{"horizontal_flip": false, "translate": 0.06, "encoder_arch": "vit", "encoder_norm_position": "pre", "label_smoothing": 0.1, "init": "torch_default", "lr_schedule": "wsd"}
Rows from block 6 of the encoder of a small segmentation model, named by matrix and row number. Rows with one number belong to one neuron. Each number is 128 + 24 x the weight over its row's rms, rounded and kept within 0 to 255. All counts start at 0. Numbers have three digits each. After the name is the row's rms in percent of the matrix's.
After each neuron's rows are labels from the 100 images, of 14976, where the neuron reaches its highest value: "responds to" is what is common among them. Only what is clearly more common there than usual is listed. The data: scattered letters and digits in many colours. In brackets: how many of the 100, against the usual share in percent.
# fc1: MLP up (encoder.blocks.6.mlp.fc1.weight, 1536x384), inputs 0-95
# fc2: MLP down (encoder.blocks.6.mlp.fc2.weight, 384x1536, transposed), outputs 0-95

fc1.436 090:113146081110110151141139159122157149087146137135122156084101143146122124110140116109125107131101153147097116110147139180112122113128126069113144165115135111148101147123157104143120108137115141103135075144135156059126132148154121132163123145144133098123109157123098119134143134109143142142
fc2.436 079:121089144123116079134147124137103072132123130144152129123110151118115105097149165111081093181136116118137142149130105108123146111108115143118131082109109184115116115120150102133164117144130141114157121136143102170098114129121121091113063104152143096121139124134125088134133124153131139111
responds to: the character W (35 vs 9.5); the character M (26 vs 9.4)

fc1.484 098:084147142147103123118145110142122167122102106090150183104166126142138124131111147140113149101118132106158167153098109085108115117114138151089162151119133092157117131125142118113137097126134176153124161144106184134144097099093114155133123097113127147105136097124101103123133129069138114117
fc2.484 107:145136129128091139123123141085116111134173136120114133117081072125136134114142092160134127112203094135137126132129129131122066164092117117166086076094115095175137126104140128121112119131109174142146134108135088134133117122095149144146107125139144119131139107127103132145126099166140155083
responds to: the character D (32 vs 9.2); the character 6 (27 vs 9.4)

fc1.386 105:115129148122088147123138141149117144123141177065168094105085137085150139125141094130135113091116103115126118146141139103108168142137078115139119107128130090112135094093124129152157069107127106100080124074140156122133099110134071139126106149123127133141155135134081149099176129083149134101
fc2.386 125:126174113135137140108146145130127135155125125181129129132132108143066162117128118147145101101113123125128152149138131149128147104080118102135098127139161160097109105169121141094151123154162116141138175134113131145112155124162143136145154112103106089140124132104125105142115142147126086134
responds to: the character W (30 vs 9.5)

fc1.683 100:141138143111100126125119122130117148140125119117110130156155131145140154109114120177150108130122138157133127152097146130105124109142102144114155133106154073142099106156117133123168100108101115105136155136125147064128118084173116135143152176110135155123115124135133120125133181105158097108
fc2.683 071:120132132160117110111123135148117074133152128116108104136086086088134159125159150103105131095107150157146111117103098112119125136085096144159107106147101195152121113164099134105172146183161093124161130136126084131139126120115150141132115097139118161159121111085167131106109102187143143125
responds to: count: one (52 vs 17.2)

fc1.201 049:139094133109116131117113100136135168115089128121085115172144144137093097139146135129162125106099127127088146144105119096143107156122093135143138164127103151125127122089161148145121128111120119161126125110109097099142112171127109108082138161146147132145164156142165162137098091143112094084
fc2.201 036:083128118147114164139137155106164122083135096155127147110136109166148118126149140169130131095176149127138116146144098147119121129150126147105150106136158187098126170170090139119129127167111136105195131154156097147099133134073126113145159108114154148130135149106134125134089146134130149109
responds to: count: six (66 vs 16.4); white (46 vs 19.4); pink (42 vs 19.7)

fc1.149 093:114091160109134097123071105125148143134084138148125096153125136146085114107166139161135160116126169124158094113132142095138139121185129170119163138174126100108154121118116143134141170137131095137116135171138124170131088127088152146139125115110150140126149155163143131118125138141123103130
fc2.149 097:148159120121154143125157121115087097146139120108141196109113117140149131126117119111092095166144144127128148143105132165133118127101121124119085110115140137068139104105144074138134100129158087126105101135110130115104133120121127107133080122126103128151144097087105102120131129153086133138
responds to: the character Y (40 vs 9.1)

fc1.176 097:133091139126112125128086098148127099132109134154118090152178191177097106126115134182117169119133123140136109142139108078146162131187143170091187112156094119121147124152143154132117209114130110144101145172141098136145095128112121125149117089109123170100123135147177142102117131104095116077
fc2.176 105:155163113100130117107141110116084089147112112102133164120097091148153095140164142079161088204125172153130147147105127158140107126091128133146099098100155116090129113109147083131125126181140087132130072141121127125105130144096116113142112129109120110150128079118131103113122105124119134119
responds to: the character Y (31 vs 9.1)

fc1.722 105:124151110154124125151105121150133127144118130117107156103118085136129094119150160096147124131120149132098134133135090174134150132141082105079115127109131108145121125110122113079153077129160094140103097141146181160115163106131094114132143124131195121148114100149100081118161120101140166142
fc2.722 124:156142092155157140083087137148114080135152118122150125117088130121108137159182116123116129159079131133123082094137130113134123106136118130145118134107126149137123142132127123110137142120140065114127057172138089158100123132128147132118080129139147157141152095111161118119141119182071134125
responds to: the character T (29 vs 9.4)

fc1.120 098:108144114172102134130150140144111135141124132112075176102133110127147100154128092120126132115164106086119115176131107119126101153136091140128117139136103100121098131146130125117122118149121141148113142111117162161136105101156100154151137115126143131151127129111094102138127098106144121151
fc2.120 097:161131095132131112165162108113116142093121078132083084126090123152129132109128100100163120090182156204130142113135158147154079161075127177161149101155121117111130128139128122142105138156142129180127152132122119114136119121134130108115124135101111155157146137121124120150132128130138154141
responds to: the character T (25 vs 9.4)

fc1.706 120:103132160141143148132106112167157107113140114103186147121143085152139153153150091132152107080116086118162145138167146120121147143118125141093138119114145085161145114154106116105150087155124161143135144122109119100153156101103129174133115150133140115069116104150108088096077170117152130113
fc2.706 132:148123107105113138178121127127078144091093148149074119150162108110117114126106156093123120165144177169109121105100116166136140145122129135154117091177123185116103128103152156152155197146146115119141123158131132112111124143130117109115157131119122142141131135106169136130150102095118156149
responds to: white (45 vs 19.4); the character N (27 vs 9.7); the character R (25 vs 9.3)

fc1.686 097:144159131146095115087118135166166116100107128163109109151098130166143158122164145140148127143111089152127119122131103109109170157094127119135167114102126104148071147139163132105148155135128171149115129154123110150137138124147164132163136132109106133120115111103138132131123126171108100097
fc2.686 102:153102145145164101122152130108139117131185083154119124128102125135124155129132154110134121107138181140116143077152105110118114164110122141147131131169135157138148112109131138143142065135145154144099121156132117135123108155101123121132082154152136130158138155110129125115118114173096155119
responds to: the character D (38 vs 9.2); largest: D (28 vs 3)

fc1.169 114:108094075193176120121115105117129148091158159058141158068118130130124138159180085131141144121116155139110117130140131149176129133146086123129155165120148119123125136134140073105132122143093088123143093096100132157110132079161120110143152111075124176174115099139095103124122184122153133131
fc2.169 133:105160145094099141133118147131132191157092096147110103138104109164163145096117148159127154156153128155124140062150135141125093105114152095139119116171116124162122148155156149117080152118121172143128128117133116105114159148116111129155177120146156097137124139170141111119126152120126117157
responds to: the character A (29 vs 9.4); the character 4 (25 vs 9.3)

fc1.440 111:131077111146117107112103079114155078129101135134164148124146103135127119142166136130115145098119160103137121113136127156113098141142126135076109180064138118186149134150106150090108150141115156142113129126139127155173153099118181118132164138138132132107101116144166149147121109128125131125
fc2.440 116:109159094121121120122143127118143121131117113130115139155154129137101112139119141125133125102084154166132128147147107128149125141122167158141147107158111189196116150155114164126132207174154125121168182132146110121132157130100141136135143116114163125143130081134163120132097122134121126133
responds to: the character A (35 vs 9.4); largest: A (29 vs 2.8)

fc1.647 102:090170117149122130120140120165154126118119112095127178097118113135135160124138128103129094132124085183128159136105097123131128106123144130097129118116138133156132123148150111116137107140140125153132127154098164135149160058131118128156119122122115134099112071116132126159112131100142129108
fc2.647 110:156104109165116137155122189131134152148146125087114121127117129085143117128100127108087118096108126117127143160137126131115185143137111125139147128107124156108105115113090128123132099158098074125117136122159079152091129146142106119107141091145124105182113112145105145102168129145148111172
responds to: the character A (26 vs 9.4)

fc1.1 101:143114075111109155104127115136134109103154152159121107133097169128080133145153097164150120167114184160147106151168112162137135113141105104152149190097083094110116156145135063136138139107091124095089090137121120158147131122152143120130130112141124162137095146143117129145137134166131125140
fc2.1 084:146105128101133142146087119130199095137101139159156093129131134152153145145136119112077106095136147087151110173133119085122127118131100139131100143088093132142116135119121151134130170163104081100128106120122127080166141097116134116104077116157116104138111135141159134118090097132110148096
responds to: the character S (38 vs 9.3)

fc1.545 083:118090132116116093115130089148130174101143121135113093158155081141101123175135147119101122110053163141160108129150139105151128121141179152116178163121141105139143153147148138109164161145105075109102106165127126095136134114131124104135142142106134118098109112141147153117112135118124088122
fc2.545 071:152106178154147104145160122128120082155124122166109134120093146145130110108134114101121104136173128107139129131122127087119120123094137154145078090140119221114123138131120153143125125138151110167129155134119104142131119126101140103109076086123132101151130145111140152144127118151109127122
responds to: the character G (26 vs 9.8)

fc1.606 094:101136137120121151098124126150139149090153105140143142133146133141099128165116130094144087081117134157170152089160116147134142125111122102137166131108105129137151138129117118130153132110119147037139119120123114086140139115135089163179162146120155176083139127153116104117108136107128100120
fc2.606 079:075135142148115110094131135116122104170140121150113156130146145112114120120120127132134111124170068105119144167107149098128096143131169180152099114120129200148133123113095083122129102143142139204125167142140144174138124104097159111109115107147107122152148171135089165132117161159134145162
responds to: the character Y (25 vs 9.1); the character M (25 vs 9.4)

fc1.92 103:118144144161115137080110116182176141151131170133138129126152136128155180098164131149097123110118117172160116153125141107120128076135121086112138128142080101118113168152111104117149127163141139126132158123143112068156117089135178144106118106138126163111108096123136136143119143118129117078
fc2.92 101:153121085116129137132155129066167122106133106130085100081148081136101108149139140088173151114066137132117159115125112139147118123086115127162130093081159156142150104146134101091084164124178113133137098135121142152108149140097113106123133124128154135155133090112136098125135104159119121152
responds to: the character W (32 vs 9.5)

fc1.540 106:099130095114140142148085120163161118080097148131091152144123109156128117117098101111106106128119122155106126144125099149110150131189115098088143146129109122164142125132131113129156166146067121108115066134132121107146138120160133109145152151130122127105093147143092159146117117138162133135
fc2.540 103:103156125108154120112131111093196126130110114124159139119125198144131136068156120164134099145130159102149151142130164138119085106093124117138031118135170156189156125139139129115159104157145147125143135132095158133156106136122132140160115157139126142138147183136117142113112196125149114136
responds to: the character 2 (26 vs 9.1)

fc1.511 098:134126139137124116110104133166138134129114144150136117140095152139135141079164123200174154137145095171136141115152146123122136142114132103133190098149107099112123134151191090150125122138127155171118146107143109081143111149141146134138111089122104112155137146141096140126135140131136117119
fc2.511 108:148134102136140127124124134128119130155144130125121132132167156117131125155155153144116157181094178125127116161102140110112124126136111113115113145138149109119116096161114185109132131111113138127115160156120092159138132127147149102105166143138093163155101164079201107144124127125126101158
responds to: the character W (26 vs 9.5)

fc1.379 102:117104118143134115137098126147147119104090132132130161123169109120133137088159130146120130117125135113115107119118144145135162136108090149090169130084144100135083132133162103103158131156127161142091123153111131115146133126114150143129160112100087155123113111124117107149161122128184126093
fc2.379 098:118142128164145104131137115134144119137162088123097126111111120122155127125108137112152103129158124188112139139114125121144079162083113129182139117117121123155112130140126145147114132169155078142110143157132112123138149115140133105118078124103143159167119088096135144158117112158148136140
responds to: the character D (25 vs 9.2)

fc1.307 082:087170120165121145114104109150138168101102124080094127126112127151157113117140150121150135119141133146141143136094108145137127156158130100123128173098144096174099142150104108104116119087121148116110127105114198131119124102127113116130151088143147127124133123118098109114123133065134151121
fc2.307 067:153082161138144156148169141103126083156142137096137088143124109134144113098119117102093141129118151118133152140127113150116092140098116112161098111091148193127129130161111168098117129168137124121130127139127068145129137141127115122120096112147175096132123101097166129141101102158113119142
responds to: the character A (40 vs 9.4)

fc1.287 100:138114086107124137150151093127124149121089139095125127131172152174126152137115147132136115140120160103118125151124161160135104149123079120102096167112165096141113110115126155095168064116113148096119114132116175088132145145167104109153176172118099152097138165108124154166111110081163142132
fc2.287 105:106129135140139123110130130134109108163155115118112091130079110134144148167108105125140128122141156135129105129153107109133130132098130158169143133180131141172140151139118118155118108138148112150143120119150117145121142120120119109089061122123141120161130118116133093102121124171096130144
responds to: count: one (43 vs 17.2)

fc1.435 093:156133089138131158100129130135098204079127155084104109113097098112125170131135075147151131124065177162105127135116129139112105134123085091133156159115135110118123096127113098114119116124095149115145109112101159109128144120180139107155180137091120161154111145110159138142131130151166119145
fc2.435 098:145130164149137132108149127086115065178142115115124108117101096114153100148112126090135138105182103133133152117134116121128124171120115134150112109127118182160160097131095118100100083125157146139122140136144108201128101105106146137136103115147127150134145133130146119106127108180093141126
responds to: the character A (25 vs 9.4)

fc1.238 117:124124073118104135102084134114149165061136183107103146120155105117109126140156113125139147120118134130102114081172111126159130100144102130139109162115132118104132146105134092150126146114075151072112088098131158116128120127153128117129126153139150126116101133149120140120159152129132124143
fc2.238 115:124119126085058133127089102118139163124122132135147117163128075155105129115137116169122130063126112128151104087158133132100137093134115123123106120096083142159159132136107191113114219113086136085114144106135117095140105128141117121140132135136160131111089143175149125137119144110134125141
responds to: the character S (34 vs 9.3); the character 9 (32 vs 9.1)

fc1.158 117:129146129135129159108153117121144139126133132110104148105145107135165133169120134114115141137142087112125140148143114175146132144135119134113118128121103135146118161130150134155135134131131123114116136137159130115136134137120137140177144114096167143095146042096140156110142098097116155076
fc2.158 124:103140114132152107105102129110138092125156102107162171120133193145109157115129136149094129115104127067133129136126131104116113105103092116107096148122120146140143109117093134122118101122134136100138181133124135114158134140141122126114115129135111135135121152127113120144120158131134139136
responds to: the character Y (35 vs 9.1); the character W (27 vs 9.5)

fc1.760 099:142098136084143153127093105094130131087105132113170115124176124096109130131153107151100174139069113095114129119143115151148150092166141149107133128105133110129149099116100135103176140103122184100130113142117141099146143145104125170142119184130130143084120113144152131142152185092129112130
fc2.760 105:161116125140139116158131124160134091134081114186153123141160166126105096118132100115115137145128166088120144188117154133124108128109142147164088118167151101160090108126125139178118160177130090117133111140113082107129100130133140133144123095129070128106152118105119123107109064128108143123
responds to: the character H (35 vs 9.4); the character N (31 vs 9.7); the character A (26 vs 9.4)

fc1.756 099:114126138128086134089118150144131168133100163103163091149096159116120147115156147135101144136099124139115086109143161133132125085182097096095124119135117081101128136142102110130162109113110155090131125091148121119161102090155129123107112133115166174119114128122126140139173136088120154112
fc2.756 101:143120117124140123124147134123117078145118136154112122104155128114107098143136109078132121133107121123139148147097109141136114145085133146145086107113161185046106098130111116113126124147164111133146127136103116152100127128108149131117113078139069145143137105085166062142122131154114127114
responds to: the character H (30 vs 9.4)

fc1.119 102:107075096139134114072114131153156110073145167123125146127135148132131137134123135119115092133100125118119078083113095113126128112165108110108141142130135129134157145087158151154169137106089139061101092150125111118159122147177152106134134163132105110094115157100127118164131147113138114134
fc2.119 112:121122123127114135133111166122181151089100151109140096097124145145136146093144095094140122155131095121105142116157118138115176116140134124123102157118156162161140134137144133183132116100117135120101123106102169124134123126150131130156151142117133109144113169108104094119128146118183130133
responds to: the character 9 (30 vs 9.1)

fc1.617 104:086142116162100101131113138177131152115091091113125179090137151134131107112139144122143096129142128163130155125119095129119126148131142106115151149145128093135081143118131085135140112153108153139132102121109188113127100112142096127126149099114108096113139127174093098154133141114167148138
fc2.617 113:137110140130154122118123129100120091105132164116139126147100075126099114135155168163100122147124109078145131097110121147146097130116120142127108085071157127179115116129131130068135156152122104141129086152159113121145144121122125120134114159150160115087138085144138133147137074159114142121
responds to: white (40 vs 19.4)

fc1.332 102:115157079145140145115144138146140147117139142162142120131145101123126110130115155146171119101103125161158154084145110118134113104118127181107162151099097112153123108156125082107127158152110125133100100121126154153144107102122080165134133130122128104123125117162120140125106138116138128134
fc2.332 085:153101131142149144133073127174135116151104082123150160145138107131151153179125110125055101154118120129139153172126123123135185126153135102094162138193125126124157155128114169152115104130126068103143094147118083106132107143113103136118094107137136134084118071132150111080107132121079101140
responds to: the character 2 (26 vs 9.1)

fc1.372 084:123130083121122157124151121143142156142129140123096094125157149147093120165129144122165106139150163136111142167134150110125124119141103104145153139121124098148124116156179126099134125086097104118141162099109160079121132133176096146124142097096146158130156133107128115095110121101133125133
fc2.372 080:141119159113146117161076121084151115110124073106142072125106106158121143164133123126128125134159180127137109105164124142172084130096140097171106129191127177159150138113110138114093129137125110123141125148140113131144136150112138119132140122120144123140128149156119124107115129154129129181
responds to: count: one (43 vs 17.2)

fc1.209 097:112154129098117143123109146109115195107113166137148145132121159126121090103098105166132132132138111105140152134134114123149136101162126082124149133115128128128117150137128147130122138122103129120130120114120192151129094138144097122133149092116125113144113166159080125149135188141162129137
fc2.209 095:099132161113113119172096113124154136143087077154144092145120116160141112126118133100136101105113139128122165078163108157135150132148141137157149124147116186162158157144107153153131093132137130129110129090115134127124120124117101121139094133115189120151130164181143175126114150121116139142
responds to: the character W (42 vs 9.5); the character M (36 vs 9.4); the character N (29 vs 9.7)

fc1.494 105:118151154123110133112104120152136111093148091131064149130106078137146165126090118107148096122142105160124151104143104123137151151096101092146129146129112120165111149123125137130127116132113154074139116159102126089124131136121125166174144164145128141086108112119117104139097130168129117092
fc2.494 122:126136120110159091131139146117128113147099139115116158107139098109120101147122164114103144165112133096115144132108134085106138117143135126110120139130160132136148112093139100152104111116141114143125090098141154135085118158120124076097127117139094122145150158124111142133151119143123127141
responds to: the character D (37 vs 9.2); the character B (30 vs 9.3)

fc1.489 051:184102144149094116056109130088090144127105159113140113132137122085160109092107129131122104129148133118090123078100143165108143136158096132167125143127111101128149088139114138098139179133154119156139111160140118113125143114123160108149115127147086128105112151115086112121147089106111128156
fc2.489 037:139106112127116115159086120153170098147145179148126144132152148158111136139128122133166116112117125096118088116150122111134134123128117115151117148135141130138125146093119141138149116135154119124160147138096137166115131117085145113113131113133121135103120130102113123120077191113120100088
responds to: count: one (69 vs 17.2)

fc1.429 104:140139136131150162106128135129132097115173132151159114120105113145142101117093084085116121067157108138105142102154139154111138126157147127132133158091118128157155156133160108188122095131133087092109119157135126081129154148116141148145144133117162126132112092141118126106147124135106130091
fc2.429 121:150120152140154099107155138149101106167136150101128087126130050111152134118111166085112115133108119105104126139122112100110180177133132150127136095081124158128114084122150137116154073119139119149130079117149103140089147139096161112119089150148134099132133084092112154114140111169108128109
responds to: the character Y (27 vs 9.1)

fc1.691 100:122158103115129133125157128124132150094119190125136123148125161114139108119112052157134152065142161115126161091145165131109118093116140151127127136102107108137128143148108163120172155144099108162092103095133144172156113130162135132132136141120155113146112148142124169159158179109159102128
fc2.691 096:091153148128134129101088103114121111157141140120169143163127152142151132146153132193123149135065137105128099084136158106117122084139128144114090118107195153181149152153137159102107123108169116140127105142149101096152148103145147127121120156142131157098134120143126137130138166149093126141
responds to: the character G (29 vs 9.8)

fc1.174 105:111087155161147150090118089121104131135155147108156092123162096116084121151151151150139136131086114114120127157130102126143138092168152138089155146121133117126141128153140157116183133128143129111097127165135137104132127101118109161149144126107182107077122079138139088119129159138100110075
fc2.174 101:167107124126155157142099096119107103143113094081184116163161141126136137149119136171090105173130122104140146176115126138151103092114127133130124112193152104139150097148128191094094131161115120076125151153121094080162150123093141135167135147097158152100135099125184142100093101135112108131
responds to: the character Y (38 vs 9.1); the character W (32 vs 9.5); the character V (28 vs 9)

fc1.668 112:111142161124102121088127113133137141151074117158162111151128124161128139126121133177135129137142097133157139154115102118110148116116157153098131099138138112188133120150155167121140126102133158146113147097118133102190135102114107153137112167085151119097130135125102172114081202093133120055
fc2.668 107:113169150123123106160116144117088169139109132117110141128138120107122151103171182121144132170149121120132096116109128092122116120138099120111122114152162166117101101124107122127130136129145114155113120154097135168098125125166161075095143105143091149112115149097162108126149133110132107154
responds to: the character M (28 vs 9.4)

fc1.335 117:125130072113109171126085100123123172094154145115161119108118111134118163146141064150132152088077145119140137111172148162127171082141117113126129149084159121115146103160106113102121126138079127105098099104080119103160123106140142134155157168114130145140104151133143125126153195136150102152
fc2.335 107:151114143125118132157119118145119089134134096147106169167156138147130159092072144141095120081215126136123136159137119122121137135116134149099134107152071158126132135114123170142138134170096084136121155126137107114142110130115154131129149131139163131093102111154141123146118072117146145115
responds to: the character S (34 vs 9.3); the character N (26 vs 9.7)

fc1.263 108:151102159124131169115167118116103122105164139130119134145160121128113118119111143144124130123094116118125125130125117120153140137149181143141147134131133109135131133123160143120182137099135159066130129163125126105119139127101129171194162150110167103106176101116125124115139150117105111071
fc2.263 105:132114117137156144159122128151120116141100085110181141141145153135129124098107157147081110135111111109118147180101116155124079115128152104112083133139103151152147140133110199122122115165102114100130138113125118080169126130121120123110119117131132105108113142147158183152124095126133145157
responds to: the character W (64 vs 9.5); the character N (36 vs 9.7)

fc1.251 097:091136153140126129146113097157126169134114127136145142133139125127119087158146134145115140073156147110142145141132128108139119121145172136070175124150096105116130115103105121103115149099132119137107126129119183145115117076084118137112154078126178136109127125179123159123147134098164118121
fc2.251 117:179127148110132112113112142104118121134147144143113098123091092130136130095117115103196131131171105154133140109103125117137179157126135132188114070102146124148125094084144112141143118112123183133119095111131123169115110132099129124129088141160125115146152132104120137116128133134136157082
responds to: the character D (27 vs 9.2)

fc1.696 100:134073148133139147177116115156163099138131132136134119119123131144103127137146108139111118103151123135164144163153110142116156120179139103081152170130112137172143130152124128145138081150073115141114092122141104130160116111110105134126125123110117137071104117134111135131111117114155112082
fc2.696 100:114144116071124120086129121092158135120120132145119152149108174132122136101128127132163142123112130101134129110127106122134140127121123140161105091116124176164142136137131149109130109134152189105123229098140121095155132141136143101142123150135153119152141142152118133117127188117145127077
responds to: the character G (26 vs 9.8)

fc1.622 103:108107127139143127141126103143156128061098128096086145124130102155155118144132139129145126122153099105135123095112140176180138147135127114127136109079133080162101160125133114111112125150129149111132110117132164085128141144117106123141169147082130129123141103109117105177135142108167168136
fc2.622 107:143089126102140136127115105106143108161128118094150158113142167153143119194119122146118141119132187123153159181148162107138112147137089159091103144098092109137177118101112106116111110117112130098135149137146172069131113115103107161113061131129165156136108107146142142121102122124110158091
responds to: white (55 vs 19.4)

fc1.458 103:106146108112099116136128130134145144123119135101140157137148152134144136135120157154150148122115129145116123157114164105081131093143115132091152143143140101122095116142116085144138087127096158125143130115143142078125102114173121152145136139129120127137140147135111121112142136110166122101
fc2.458 093:113119122145141125113135110132123127133132139146108076148097103117146096151129104091125137147102119172114139135103104150127126127120138128182131110166136181131130126117092170118142131144173112138161149141145108159124158125108122133123118084121118138144121121076187160104124134143086137122
responds to: count: one (46 vs 17.2)

fc1.399 105:138091091138143121098089128115189092042124145145063140150113106158099133099145127149132096121107124136148113097117099125131128134100118142146145124100134102186130127149142119100157196140134176072147100158093129124197150117137123137152125178154102113084114161130169182140139105142123138096
fc2.399 113:082131175147140096142115128122205142126152112080147139100113108154160136133136123093151101075183086162122122147119126105126149169125124140128132115141151175176130124116158085125121058138157139179181149127118142134124139105147116141128132142108120102138139121136044087133114164140136151130
responds to: the character M (39 vs 9.4); the character W (29 vs 9.5)

fc1.753 087:113137123119134086062107116108126135095101097121102160163121140129116136109109151169153154121119153099111109123108110112153104122115166153118137130104158097160158125133156125125139141111126122099122147135107125078134115155123130117136172183114112126086151105128096151167099116151118120136
fc2.753 065:104133129160125116129146138125135114141159119160147154110128136152153136082116106061122136125136069145133122127129123139133160123116149127151092123127135203154149159107119136171116145124174135144148114161145157134125129124098112110129108087129095140160099148103146129114114178122088156125
responds to: the character 2 (26 vs 9.1)

fc1.395 088:126125146133149118103118113130128170104168136063093133153152093118157158111083150130116131120119115136153133118106143120158151111125143153127168136098149125138124119121139136099127131130128088138119102107094151110141101134103122131136176132073143149105146085132099153120133142129154129103
fc2.395 078:129146118144128131117165115177124113102164111182138189130092205138130151079125096126145130130113194132150122071145123120110086084114141126113144150135123132147141149146119111168103135135137129138136101159116149114126106159154139123120104134120090102157097156140145120147118123152104120120
responds to: the character 2 (26 vs 9.1)

fc1.416 113:094121115122124113072111127140148158113072160138153161153133192122105148098197120165107138154089186097167130099136101105111135111147126100118137113152111084129128142121150108137137153129130154110132116122127120122181092102127127112104092137143103141138135131147109140122151139132149128119
fc2.416 128:148130093160172125113169154108136082140115139105144167107173149121115112136155154118100121126109140120126153128119116105135148128113124118102108106108158118072117094117146091139136104133160120154096112147123133162111121151123132104106124096131091141140155111099125097126142114130135106098
responds to: the character A (27 vs 9.4)

fc1.632 100:135169105152124145133150106153120148113144143133125138089104095129145149132143109116160114125127059126134142166128149140161135145118142142111135131100154117100074129111129109116125073138136137159123148139078150153104116091107140161141154133093091143109158090112101107083093155145113136102
fc2.632 114:130107123131101087121137129110107124164116084127170160143145183111112100112122145133116149110103176115146118150139103130123144112116153141118091140157121228060150139104083152116148160180133124117111183162140101109151120153129119118106110121136112119119105131160152135163127143112133142150
responds to: the character W (26 vs 9.5); the character H (25 vs 9.4)

fc1.746 096:098156141173142141153184113138111117098109130112137126114137122122137143147171161102129104143129135144125147105100089157152169147121131091132126148139135145105109134122159147102121074160142175130123115134155178153131164116131143115147137142111131136102150105100117070147107158094146125118
fc2.746 111:159113128138129148123125135124118102186165141140129121141136157095147114138124135129085144130136170127129090113137107116119136138145129158149130120168096169081128151107111144140124118133107075117147098115147093115107117151108121115105069143164126130181120166146132126095127136143093140166
responds to: count: six (42 vs 16.4)

fc1.534 107:159082077123118150172120116149116112071124158128111122146168100120105132141148098169136137110140116158155136157156111162126166126107108135106156138116118094116096119143113114119160150184100142128104111080093143121132123126145151179161177110114142136133091133142137124130120151122177126099
fc2.534 110:143123131131136132161145113133113123112148103085128158121165089136154172104122122153143107080151147116122146171109160114109116169091117147130106138114153130106128080144125147091156075162129168113106186140092155084131120129094164152165159153095140120114111132124107128104130115138134115082
responds to: white (48 vs 19.4); count: six (35 vs 16.4)

fc1.708 100:162113103128131148166109099121137125091132143102128138071139126136107110144170118094131133123084148149089129119140123193141136131191118098092113140126119124125118121120150100124139093087145093092114122138148137112113165138122149129134169116108156127146132132120134083135165144096108143134
fc2.708 089:104148161119121104135058126141112080125105123124126146141108137130140124117194143126112097165132165154145128126116129091128148163098098118169105104139148154090139095143150114085132118125153121101148121149120093128124130117102111114120080107144116142149117138154108135122127166173130103124
responds to: the character 9 (32 vs 9.1); the character H (29 vs 9.4)

fc1.336 100:141144118128119185141139131128104203116106200104097085119139106105094157094151170190175138144090109131126120152122131117125148135156108156128128122147145096119098112142130109105150096124121127102084117075099161115101131101138120147125167126123128105120123157120141099119140112119163119109
fc2.336 099:115153152154143133102164152137122135172119149098118102138110090097163119096135150106170138120166077142151124103101135138142128145110140100169156081139147133172098144150168123123092123107153156154139113109093109201094109119096150109128141104131119154126167098102140135129137126155128107155
responds to: the character M (38 vs 9.4)

fc1.704 113:136120140147129118161147090107144124133091128108137133084147138146131144148194175129109131180122145143114123136113136146129108139159137114091162172150122125134138147133164110105126102101155133152137147150118164086129150127123144138169167086116135114121116103109125094125125103107124104097
fc2.704 120:100145123095093147109056158119138095142133161142130131136129117122083151139148118153120116132107135125138074119148123093116139134116076104154119097109111176129111109110142136118129132129098122083146142098142108093124133145146121104118135143168126135136107174153104097138118153165144130159
responds to: the character 9 (32 vs 9.1)

fc1.285 095:112168142129137144117136120148148127107104116111114161140169113144140161147126114112131087112115133179169169146139126103136154131112119126091145149096131107139124131152116140118161105142141144106144148148082155097140161111142151141128170128091109153055138083112127132142109128145119117071
fc2.285 077:111106137114119097153176149101160148147138137167091085111119129127103090162138144105122153119147176094135166126139120141135095171155154142122132139117120231119134121132100090133125150137133141142140156112145129164095143109090098121119144063140139125165107159127094136132114099153118139162
responds to: white (41 vs 19.4)

fc1.607 111:114162123172127136138142101154155126130141143085147136090157088173160166111142164114166114120116128107147129139127158097135155125152106134109126167124152115139147116122141134085167076123152156112147170127111175102135122120135088127137144119110171145096155121126120105105108144098126147094
fc2.607 126:118135126160121092102118120160155129139144080133106126117099137146168106129137125083094119135148173148128141110137100158127097140106148132164107128117098147154151157152110108123123194138114109160128117141144128146142142138103131137121073096142127133169121125155115183165108137149104145176
responds to: the character D (32 vs 9.2)